Rows from block 9 of a small multi-label audio tagger, named by matrix and row number. Each number is 200 + 20 x the weight over its row's rms, rounded and kept within 0 to 999. All counts start at 0.
After each channel's rows are labels from the 100 clips, of 14976, where the channel reaches its highest value: "responds to" is what is common among them. Only what is clearly more common there than usual is listed. The data: synthesised sound scenes: up to three everyday sounds over a background. In brackets: how many of the 100.
# c30: last pointwise conv (model.blocks.9.c3.0.weight, 192x192x1), inputs 0-191

c30.191,187,202,212,214,225,223,195,185,202,182,206,171,212,203,193,217,193,165,192,221,204,199,222,177,185,187,212,210,209,212,181,206,206,166,227,201,197,198,181,212,202,226,204,219,146,171,213,172,191,215,203,202,182,229,182,187,255,254,201,200,202,202,252,224,191,200,202,157,208,218,204,189,230,205,195,186,223,170,224,217,198,180,191,236,175,196,203,216,189,204,218,218,182,217,200,216,204,203,187,191,191,174,177,220,184,205,180,216,254,199,195,191,179,222,183,173,228,199,196,204,190,179,186,224,226,230,209,188,212,201,185,201,187,202,221,149,216,186,179,201,187,176,222,208,199,226,188,201,182,212,235,232,252,222,221,211,229,219,214,213,193,192,224,166,194,225,239,190,191,192,206,202,158,167,230,202,207,200,191,189,213,224,207,177,225,224,166,173,195,208,203,203
responds to: rumble (69); number of sounds: 3 (63); waves (25)

c30.60,217,185,178,221,201,218,204,214,219,189,178,231,193,183,212,216,215,190,212,215,229,211,206,197,221,206,191,199,183,213,229,197,192,176,228,206,194,212,192,180,203,243,159,197,204,193,197,161,235,188,195,214,205,196,197,187,219,236,197,184,174,221,177,187,218,178,163,223,205,244,203,188,186,171,193,216,228,174,199,193,204,188,194,268,205,191,207,176,220,188,202,207,199,198,190,201,202,199,229,210,194,199,245,235,223,214,255,215,235,212,194,184,230,185,197,177,179,186,180,219,185,211,198,214,237,164,195,224,229,193,169,184,177,203,179,170,214,175,171,212,216,217,215,191,173,234,173,179,177,183,202,248,198,168,198,193,184,231,226,209,194,227,186,192,181,194,186,218,211,195,218,176,211,191,205,181,216,217,200,195,168,192,178,190,201,196,169,220,204,244,194,205
responds to: reverberation (68); stream (62); crickets (29); rumble (26)

c30.161,180,222,201,206,203,193,167,202,212,189,256,214,213,183,197,194,184,189,194,215,194,189,204,195,221,194,204,208,191,166,183,187,219,215,201,175,193,175,184,195,215,201,193,210,214,191,191,201,226,176,210,209,192,183,174,224,175,214,237,225,218,167,194,221,200,217,181,188,218,208,219,183,185,186,191,257,212,193,225,196,208,193,159,207,195,225,185,254,231,221,212,210,230,207,212,189,237,207,242,204,202,205,197,229,216,198,209,196,225,193,230,200,222,166,225,245,184,183,171,251,188,209,182,204,182,194,205,208,199,233,184,220,222,187,210,160,197,182,181,220,205,194,206,193,188,234,220,238,194,192,193,221,203,167,165,212,243,214,180,227,227,224,202,204,185,172,190,212,182,167,204,191,208,235,233,182,199,189,209,215,174,218,180,187,182,211,178,203,200,239,216,219
responds to: number of sounds: 3 (68); white noise (56); knocking (41)

c30.182,153,221,199,186,196,215,202,221,227,250,201,197,227,188,259,190,190,187,188,164,197,229,178,193,205,197,203,242,201,238,183,191,192,213,200,196,224,175,214,159,209,195,167,218,241,173,217,188,173,204,217,166,197,212,196,206,215,211,213,195,202,222,228,219,197,220,210,191,214,209,198,176,198,175,173,199,186,186,214,204,192,210,200,188,216,189,192,209,189,180,196,227,226,210,212,195,234,200,199,176,157,192,183,195,209,203,212,203,207,162,210,206,189,190,172,210,198,188,209,211,184,187,204,191,188,253,199,213,197,179,200,211,205,180,151,199,216,225,179,216,194,195,248,193,214,198,215,173,193,226,270,180,204,197,193,176,202,200,223,195,170,185,194,190,224,234,191,189,233,205,242,199,206,223,197,196,233,207,206,219,205,196,258,175,195,188,172,190,193,210,187,217
responds to: muffled (low-pass) (63); waves (36)

c30.129,180,243,187,180,190,180,193,201,192,198,235,194,205,234,157,179,184,191,200,228,188,171,205,232,193,192,211,213,201,172,175,178,150,194,194,205,227,190,198,182,192,222,166,220,215,191,198,194,169,226,208,168,196,202,180,206,202,212,187,200,234,203,218,202,213,197,236,202,180,177,181,202,193,190,184,191,214,190,209,184,232,194,181,216,252,190,205,177,234,187,196,216,187,194,210,216,205,201,216,214,176,205,194,176,270,188,222,208,225,191,186,183,235,207,220,190,190,180,201,231,220,201,217,207,209,207,201,188,210,222,181,227,223,175,180,165,194,162,168,194,220,180,173,175,253,174,225,232,172,188,204,203,179,198,200,186,206,199,195,201,225,220,193,233,219,170,223,194,187,205,201,170,228,201,179,204,192,199,201,235,181,231,203,170,208,184,186,235,189,184,190,198
responds to: wind (50); white noise (37); explosion (37)

c30.84,180,176,197,207,212,210,226,201,194,178,225,200,198,194,185,287,184,237,219,225,208,185,192,234,201,211,162,174,194,226,191,208,211,209,242,227,212,210,178,200,212,190,183,189,176,202,213,194,238,238,207,202,199,169,198,221,203,195,234,196,190,198,180,164,182,173,191,193,218,233,180,198,176,181,204,202,212,229,222,180,194,192,191,232,203,200,219,219,188,245,209,244,177,175,215,191,213,218,181,210,203,198,244,207,196,222,191,186,194,211,201,194,178,175,190,185,196,214,214,162,163,211,187,215,180,173,186,174,228,187,217,206,191,236,200,204,189,189,213,203,198,228,218,198,165,170,177,190,236,180,182,228,187,188,181,203,203,196,250,205,217,213,185,189,187,175,194,189,208,204,186,199,216,223,211,210,218,178,231,229,189,195,188,192,216,191,208,183,239,187,208,181
responds to: number of sounds: 3 (74); clock ticking (53); background: stream (31)

c30.27,185,176,185,192,183,203,189,208,168,187,197,197,183,214,195,185,197,186,207,201,181,185,195,247,177,202,199,189,228,209,168,239,203,259,183,209,182,223,205,185,212,198,198,217,242,197,162,252,214,195,198,175,196,199,180,189,199,192,209,179,194,221,205,212,194,188,195,195,210,192,202,187,185,195,219,192,195,193,179,198,177,190,201,187,192,200,179,207,202,177,181,218,217,168,167,207,222,233,197,168,168,185,184,238,164,198,188,205,194,179,188,212,187,220,197,193,208,203,189,223,228,193,172,194,230,221,179,196,189,190,228,231,199,217,225,175,202,226,221,261,204,193,209,204,181,233,189,175,222,200,198,162,208,220,214,228,216,221,209,245,190,196,226,198,192,205,164,171,193,208,189,200,192,190,196,167,201,229,219,169,203,161,157,228,239,194,224,199,207,247,177,184
responds to: pink noise (87); number of sounds: 3 (62)

c30.40,212,168,229,216,173,185,203,198,194,219,160,192,230,202,215,223,274,175,254,195,178,193,222,180,182,235,200,234,280,210,234,203,197,209,177,172,202,207,196,217,241,181,208,212,200,178,183,232,198,174,177,195,207,202,166,230,218,196,193,203,166,193,212,201,202,192,207,208,188,183,222,175,189,215,210,181,208,214,228,173,191,171,178,188,191,196,201,192,186,186,211,214,220,201,185,174,204,211,209,204,213,208,224,214,213,224,199,192,180,192,183,199,189,215,186,184,178,188,195,228,179,197,189,187,219,202,207,212,227,204,178,195,208,243,198,178,176,205,217,234,216,205,222,200,203,209,208,172,230,208,182,154,210,203,233,166,221,217,217,174,218,167,188,178,163,169,189,179,178,199,215,190,180,194,202,183,199,200,192,193,186,203,205,220,176,217,200,200,186,194,210,220
responds to: clipping (95); text has "clipped" (95)

c30.80,196,212,229,241,237,228,194,211,193,210,223,255,200,239,181,206,193,200,194,179,189,190,194,197,197,175,208,216,199,203,205,182,174,207,164,230,260,204,197,213,218,193,172,205,210,176,186,222,188,208,211,247,204,213,221,204,212,219,228,190,178,222,186,219,208,237,178,195,199,189,205,183,161,205,189,209,191,179,241,226,244,189,207,210,204,175,199,200,200,223,187,206,232,187,197,186,194,194,221,201,203,187,174,178,232,191,178,185,202,194,188,187,225,212,201,204,225,193,182,183,195,211,209,193,201,210,224,208,181,191,203,218,218,188,249,206,172,201,210,223,182,220,208,202,232,199,189,188,198,181,172,185,212,206,178,175,199,195,190,206,208,207,220,184,172,207,185,180,191,196,194,190,251,213,208,288,198,183,170,212,195,168,160,185,183,206,185,202,188,229,173,195
responds to: wind (75); number of sounds: 3 (69); reverberation (60); text has "reverberant" (60)

c30.83,228,209,204,217,184,223,173,205,204,227,198,200,189,214,245,242,185,199,207,175,188,218,191,193,181,190,186,212,200,249,196,228,205,206,233,175,187,192,184,175,198,209,203,225,194,231,250,208,218,210,212,176,196,195,211,219,199,176,202,222,191,186,222,200,201,187,194,190,215,170,205,177,187,214,230,173,227,248,176,186,199,205,205,196,210,212,214,208,215,238,205,252,192,210,167,186,207,240,188,165,203,229,170,191,200,168,169,220,187,187,215,207,193,210,199,212,227,186,196,241,166,175,200,164,206,212,167,199,201,183,175,214,214,158,187,189,185,181,214,209,221,208,202,197,192,188,208,200,210,199,237,172,217,230,179,192,233,205,198,205,175,199,217,184,189,175,235,201,193,214,189,230,192,188,194,210,245,197,198,198,192,217,238,174,222,181,201,234,202,188,226,161
responds to: muffled (low-pass) (54); clock ticking (34)

c30.91,183,215,201,202,178,208,199,200,198,193,190,201,179,198,206,208,270,183,220,243,202,189,180,208,207,234,178,228,254,210,236,174,191,180,178,206,258,224,236,209,218,193,189,173,176,206,164,204,188,210,186,186,210,185,191,180,180,180,189,170,223,183,206,190,192,177,214,196,226,213,193,193,181,183,226,190,200,241,201,186,195,198,172,195,211,180,218,199,239,207,206,196,187,178,201,209,187,184,199,197,205,208,218,155,191,158,183,194,217,182,188,218,203,180,211,213,190,205,181,165,235,186,231,210,186,177,191,208,168,217,185,223,198,187,169,191,176,195,190,176,244,188,183,167,202,194,229,181,226,214,211,219,196,234,204,180,201,236,232,186,202,167,191,189,203,178,201,225,198,195,206,192,194,218,174,175,188,182,216,187,215,184,174,184,207,225,187,198,251,193,197,199
responds to: clipping (97); text has "clipped" (97)

c30.99,217,199,237,189,174,173,203,201,219,179,182,217,202,195,202,204,273,187,214,184,209,211,175,179,211,230,192,202,270,200,240,176,211,175,217,188,193,211,218,188,222,180,221,166,168,206,165,160,176,183,206,188,233,170,193,208,168,191,188,242,216,177,189,214,164,217,202,198,196,204,199,197,181,189,203,238,181,198,221,167,210,207,185,190,200,188,179,233,188,195,190,190,167,219,215,192,175,204,202,211,202,195,192,177,210,203,209,201,185,179,198,209,197,203,192,191,205,180,234,196,187,206,184,164,181,202,199,191,217,224,189,191,224,187,226,193,182,205,190,178,228,204,225,178,221,195,204,197,164,223,210,217,177,183,197,203,212,201,172,178,203,188,182,246,188,216,172,218,227,228,225,164,223,181,187,205,236,194,205,195,197,186,242,206,171,220,219,185,177,202,194,224
responds to: clipping (98); text has "clipped" (98)

c30.90,184,195,190,202,181,269,184,201,284,170,191,248,209,179,165,241,209,189,204,233,170,220,206,194,196,171,213,201,186,198,215,198,213,224,158,207,196,201,200,183,191,178,205,171,196,209,199,222,199,194,185,163,200,180,202,229,238,193,190,211,207,190,178,198,198,168,193,214,199,170,216,198,183,192,193,206,192,223,199,202,215,194,198,153,182,195,178,207,162,207,239,168,218,199,198,201,195,193,215,179,200,235,236,214,224,210,200,191,168,217,184,218,197,199,172,173,188,191,191,206,212,209,201,181,226,181,191,202,203,220,198,177,175,227,201,209,205,218,192,219,213,203,203,206,201,252,222,201,194,167,216,218,210,181,192,226,227,229,205,207,192,199,162,181,184,166,173,207,193,223,202,183,206,186,186,188,183,203,215,183,209,188,194,237,217,198,200,196,227,243,204,212
responds to: number of sounds: 1 (84); background: none (76)

c30.122,232,209,225,226,194,206,205,177,190,188,207,212,194,191,200,205,170,186,222,200,173,202,217,215,227,234,180,213,228,188,171,200,175,179,209,221,197,214,182,210,209,221,204,180,191,203,223,215,194,200,201,179,191,196,198,176,177,187,194,216,212,220,196,197,189,174,229,174,217,176,220,181,215,201,219,202,197,217,204,191,185,185,206,215,236,190,214,206,211,254,201,206,185,196,191,194,225,206,221,240,183,183,194,202,227,186,190,193,214,168,175,170,241,210,236,181,233,169,201,241,235,171,203,195,237,193,186,204,171,219,184,226,200,212,190,175,193,196,222,216,194,205,168,172,205,185,192,261,188,178,204,173,206,183,188,211,222,207,222,224,235,207,277,187,173,187,204,185,201,211,196,207,205,184,239,200,215,199,191,263,185,230,188,218,173,204,205,204,186,204,190,208
responds to: number of sounds: 3 (62); laughter (50); glass breaking (41)

c30.140,212,215,200,193,225,181,193,202,196,221,181,186,190,187,175,226,202,207,232,221,191,193,200,241,181,241,182,241,240,192,170,193,198,238,169,189,201,199,171,186,200,203,211,210,189,191,177,236,166,180,219,223,183,216,235,195,232,218,202,215,194,199,201,228,184,207,220,184,235,228,204,165,228,187,186,182,196,192,198,165,181,205,209,201,224,203,229,210,191,204,186,204,213,210,231,198,180,212,171,176,201,188,216,164,170,210,179,188,201,219,166,228,207,196,212,187,200,178,189,190,226,179,184,189,191,219,204,184,210,222,204,201,218,212,186,204,159,175,222,179,209,170,178,197,204,171,211,181,211,223,231,228,185,226,245,187,190,212,174,201,211,164,176,181,171,213,163,191,210,233,213,184,189,198,211,190,205,213,204,214,188,214,199,199,254,222,196,177,190,203,258,185
responds to: number of sounds: 3 (66); clock ticking (64)

c30.170,181,169,194,178,194,195,214,207,223,201,207,206,199,204,204,198,205,156,227,190,199,203,193,180,224,230,212,228,191,198,200,205,204,200,213,162,178,170,218,196,198,176,224,188,207,195,191,190,165,190,165,190,207,182,234,184,192,199,229,174,181,251,181,220,182,220,174,202,207,197,202,175,207,177,170,206,209,192,221,190,197,197,250,199,181,160,221,190,190,208,200,180,197,178,201,217,189,204,219,200,210,202,164,185,199,185,187,158,211,212,217,191,196,192,233,199,232,208,210,214,196,199,238,177,188,203,196,198,173,200,234,212,196,164,220,188,187,190,198,221,174,203,187,228,238,193,210,223,206,181,152,166,193,223,220,203,198,213,187,184,182,227,226,168,183,183,174,158,172,176,231,225,192,216,202,193,194,259,185,236,174,228,175,236,200,181,166,204,190,209,217,201
responds to: number of sounds: 3 (63); speech (51); whistle (36)

c30.128,154,199,195,260,182,251,221,194,202,213,182,235,228,204,200,214,175,191,199,195,167,197,218,223,209,199,222,207,206,224,182,244,163,211,171,222,226,213,200,213,212,185,185,227,226,196,249,200,229,216,221,205,247,197,181,176,204,185,190,217,207,223,182,177,193,195,210,178,189,188,190,204,228,192,199,223,231,192,200,195,183,186,195,195,180,195,184,166,190,209,220,191,181,218,225,212,212,199,203,168,222,196,189,174,206,178,203,224,193,201,213,198,223,237,197,204,209,195,173,172,202,192,176,208,202,183,175,246,179,186,260,198,210,213,214,199,224,226,192,218,208,200,174,207,191,191,196,182,181,191,219,208,192,193,184,189,193,180,181,175,208,196,201,174,220,223,224,228,243,184,196,219,199,212,186,217,183,171,182,172,220,156,180,207,163,210,239,205,191,194,199,206
responds to: water drop (64); pink noise (36)

c30.44,199,204,212,195,189,223,210,155,200,198,208,248,189,203,201,209,195,179,175,202,223,175,203,182,184,224,191,208,206,231,167,196,180,213,174,241,175,173,197,183,198,217,239,181,210,198,183,222,170,189,191,204,223,152,190,177,204,178,195,180,180,174,182,189,206,196,170,235,191,182,204,191,198,223,189,208,194,190,224,239,214,229,193,176,183,182,188,185,187,211,208,168,229,204,211,198,193,204,172,186,204,229,217,166,172,227,191,191,191,202,201,220,226,200,245,208,212,219,194,217,207,239,192,156,210,213,210,217,203,220,214,179,231,216,204,203,191,190,235,207,197,201,198,190,166,163,201,227,204,191,210,192,194,235,212,190,176,188,225,239,188,160,192,220,167,224,183,212,194,220,204,184,157,199,226,191,231,173,214,199,201,173,236,217,195,204,205,150,202,183,196,174
responds to: engine (98); reverberation (68); text has "room" (68); text has "reverberant" (68)

c30.1,188,229,191,211,198,180,186,212,201,205,181,201,228,245,206,198,200,176,210,218,177,172,212,231,186,196,187,208,213,207,177,199,174,195,197,190,216,252,188,214,207,195,185,220,245,200,211,208,208,228,192,188,206,180,198,217,164,206,180,203,204,236,198,192,187,188,175,197,192,210,171,166,197,198,211,178,201,196,170,164,171,188,219,204,211,200,195,183,178,219,218,169,196,159,210,210,228,186,197,203,191,178,191,190,205,203,178,240,195,213,171,194,203,227,181,148,200,191,197,206,199,215,195,219,194,211,233,207,225,201,217,200,190,192,224,208,227,201,185,231,193,182,185,216,241,208,220,185,179,240,191,198,201,197,218,202,176,262,169,195,188,250,172,213,225,212,174,210,180,187,173,201,201,141,239,197,184,207,216,164,192,171,219,225,206,232,224,210,206,218,181,199
responds to: pink noise (88)

c30.47,186,167,195,245,196,217,231,185,204,198,197,197,282,188,194,205,176,181,210,246,194,211,193,194,196,200,241,162,191,182,196,193,192,225,186,210,190,260,167,190,334,170,154,200,220,247,199,201,199,188,205,206,197,188,191,197,211,187,231,171,187,216,202,242,186,248,221,200,190,183,216,180,232,203,185,182,207,208,176,203,212,220,201,211,207,228,208,196,183,173,192,191,213,197,201,203,210,196,180,183,211,207,189,223,211,204,203,199,209,194,222,206,189,222,203,214,200,216,215,196,196,208,201,193,185,220,193,193,197,190,199,190,188,200,200,211,191,213,206,210,190,178,201,198,199,204,205,190,205,209,186,176,192,179,195,204,197,202,197,195,191,194,192,196,182,192,175,196,184,192,231,177,195,220,208,191,182,201,217,178,186,193,220,190,216,199,187,179,207,208,199,178
responds to: background: none (47); beeping (31)

c30.150,222,224,159,215,197,218,185,191,176,218,180,236,194,214,219,252,219,227,197,206,220,192,195,193,203,211,173,197,211,194,193,193,180,200,215,193,215,207,195,220,205,194,206,140,161,231,166,179,194,205,218,207,209,182,201,245,186,189,208,195,194,178,188,192,221,192,162,205,183,162,173,189,175,185,176,188,221,180,209,205,189,228,199,216,200,199,192,188,185,210,189,188,175,180,202,194,204,195,190,197,222,210,218,171,220,191,193,187,178,243,173,212,208,221,224,190,171,178,200,198,196,250,193,182,202,166,219,180,240,182,174,207,202,201,181,196,192,155,208,155,198,162,157,210,219,188,204,200,211,205,164,234,203,171,195,231,186,196,200,193,184,258,190,224,219,192,196,176,201,217,232,167,233,197,197,212,220,199,182,195,189,194,202,199,230,182,201,225,181,213,201,193
responds to: stream (91); reverberation (63); text has "room" (63); text has "reverberant" (63)

c30.20,217,227,211,210,197,194,197,203,200,169,193,188,192,191,195,225,202,185,197,205,198,187,209,207,243,181,208,202,201,213,217,172,219,199,206,214,208,196,221,198,206,247,172,210,221,199,217,176,208,178,188,185,202,203,185,195,208,187,172,211,203,208,165,196,207,212,174,211,186,204,221,196,219,210,197,218,216,228,216,201,230,226,197,189,193,189,219,169,208,202,233,175,192,198,243,201,172,186,215,188,209,223,207,196,191,214,215,210,163,206,214,231,213,166,192,209,193,186,173,189,190,190,245,184,187,176,183,210,189,191,205,182,181,222,196,203,216,234,188,175,201,205,201,195,186,191,195,188,171,191,235,226,172,221,186,222,199,191,184,204,184,203,197,235,203,210,195,281,248,202,222,239,245,219,170,198,203,200,191,186,270,172,184,212,189,246,233,169,247,224,204,196
responds to: water drop (85); number of sounds: 3 (83); first sound: water drop (28)

c30.23,214,195,230,202,215,213,194,186,215,192,175,209,190,193,205,184,186,173,222,203,225,235,218,214,178,183,243,180,186,178,182,201,185,214,209,190,164,206,218,198,196,256,197,186,227,209,251,197,220,176,202,195,188,217,196,185,225,183,196,201,171,203,234,194,190,212,216,214,193,212,247,200,220,201,204,222,235,222,205,184,236,198,219,239,217,211,173,204,177,204,197,183,187,249,199,218,169,211,202,210,200,210,191,179,205,200,245,238,226,199,207,235,174,170,211,210,196,198,201,189,191,171,188,199,188,221,178,208,203,206,231,197,202,183,198,204,226,259,188,178,229,182,212,176,233,218,219,201,221,188,175,175,164,203,199,210,198,190,188,194,194,195,188,206,170,193,176,196,179,194,203,204,211,265,203,177,181,221,203,213,201,191,203,181,187,237,197,227,240,209,186,176
responds to: number of sounds: 3 (66); beeping (38)

c30.112,236,172,203,208,219,202,232,163,191,246,187,182,206,234,205,215,193,207,204,214,229,200,212,179,185,239,220,217,197,230,160,224,205,205,197,196,170,219,184,201,190,193,220,183,170,176,168,200,189,214,192,208,208,227,207,194,253,245,178,200,207,227,222,207,217,187,228,234,184,220,245,223,191,208,171,178,225,198,223,169,181,224,197,192,204,180,213,222,196,212,204,201,163,225,198,187,166,227,179,189,182,194,218,199,177,209,208,190,238,173,233,202,188,227,215,166,207,184,180,195,228,191,198,178,216,171,205,211,201,191,167,187,174,216,178,195,199,194,217,172,201,215,196,195,171,204,178,192,201,202,198,204,218,209,203,207,217,201,210,206,185,180,202,203,176,210,217,177,202,217,264,173,224,169,198,208,201,167,176,171,215,221,196,212,223,218,184,168,195,178,209,189
responds to: rumble (83); number of sounds: 3 (66)

c30.172,201,203,178,220,179,190,199,196,181,181,189,233,196,218,212,211,208,201,185,208,229,195,187,234,197,204,189,188,206,244,189,207,204,192,235,207,209,205,225,201,199,200,173,224,269,190,184,212,194,233,188,213,196,215,192,223,175,209,202,200,234,225,196,190,215,193,217,183,195,186,193,185,191,207,200,225,185,199,211,202,232,216,192,169,211,213,187,229,220,161,211,219,189,197,219,178,222,229,182,192,181,168,180,182,201,213,206,215,199,240,197,196,233,203,224,203,222,192,200,205,204,210,160,200,207,211,195,217,186,195,215,194,213,194,266,165,205,212,234,274,181,184,173,191,199,223,229,183,208,175,193,208,202,211,179,193,151,212,187,215,218,172,206,206,157,181,144,192,181,202,198,214,196,246,222,176,175,178,204,202,205,159,187,206,204,209,207,189,197,200,188,183
responds to: pink noise (96)

c30.164,188,182,182,214,215,225,217,182,220,198,232,209,174,238,181,199,171,193,222,241,209,190,152,196,220,224,242,202,187,185,195,220,204,187,203,226,230,189,206,162,191,224,183,192,231,180,171,216,242,187,195,199,190,191,193,205,235,188,184,235,191,214,223,211,238,203,243,209,197,187,218,185,161,199,216,203,254,226,198,205,194,186,175,203,218,179,212,194,188,174,221,194,203,247,201,189,194,198,216,191,183,237,190,194,187,212,228,218,188,188,168,193,214,199,173,239,156,174,174,219,186,203,206,171,207,192,216,198,178,183,209,173,187,224,181,181,236,189,179,188,225,185,166,174,199,201,203,208,203,203,242,167,199,229,202,183,189,214,170,197,180,198,243,204,208,206,202,212,215,167,206,202,208,199,183,204,189,206,200,190,216,173,172,210,199,230,204,214,213,214,204,193
responds to: water drop (61); number of sounds: 3 (61); car horn (30)

c30.179,205,189,165,200,200,188,209,204,211,219,198,196,200,180,190,194,204,237,230,269,183,228,226,194,185,204,236,211,213,180,195,192,209,216,195,163,172,198,221,206,204,202,231,201,209,202,183,186,221,206,225,209,186,220,179,248,205,181,202,200,168,202,188,230,228,222,206,222,190,198,218,152,193,221,174,163,211,190,189,216,212,215,192,182,199,199,210,212,201,187,245,188,240,177,167,175,177,223,169,180,182,232,178,213,188,269,217,178,191,203,228,204,209,204,202,183,188,198,201,229,224,225,218,212,224,207,212,196,193,227,174,188,166,199,207,200,183,154,211,194,192,173,167,207,170,208,204,226,213,195,212,230,203,177,190,206,187,188,176,198,205,195,217,184,196,185,166,223,205,220,206,178,180,205,216,187,194,191,227,184,187,218,204,207,203,229,180,180,175,212,239,214
responds to: number of sounds: 3 (66); car horn (30); snoring (26)

c30.82,201,210,202,185,216,201,201,202,218,184,230,185,240,203,181,210,229,188,163,208,179,216,183,187,227,181,223,180,179,185,219,165,211,181,247,181,246,201,187,173,203,187,172,218,227,174,194,200,172,172,188,172,172,177,197,212,207,174,183,165,185,165,170,181,201,214,190,203,214,193,176,199,210,174,195,150,201,198,173,235,170,204,184,201,165,217,191,172,200,200,187,195,195,198,197,226,214,192,218,200,211,190,197,202,216,213,202,189,170,193,173,209,181,232,202,175,199,183,184,191,182,223,221,212,190,201,236,229,228,217,213,230,247,232,182,205,232,193,173,191,179,169,174,230,181,173,193,215,173,212,199,223,175,193,189,198,191,173,204,185,185,245,201,217,228,222,201,211,241,168,212,175,218,187,183,171,196,179,197,196,189,203,176,213,214,207,176,198,196,204,210,210
responds to: water drop (80); number of sounds: 3 (70); text has "noise" (28); first sound: water drop (27)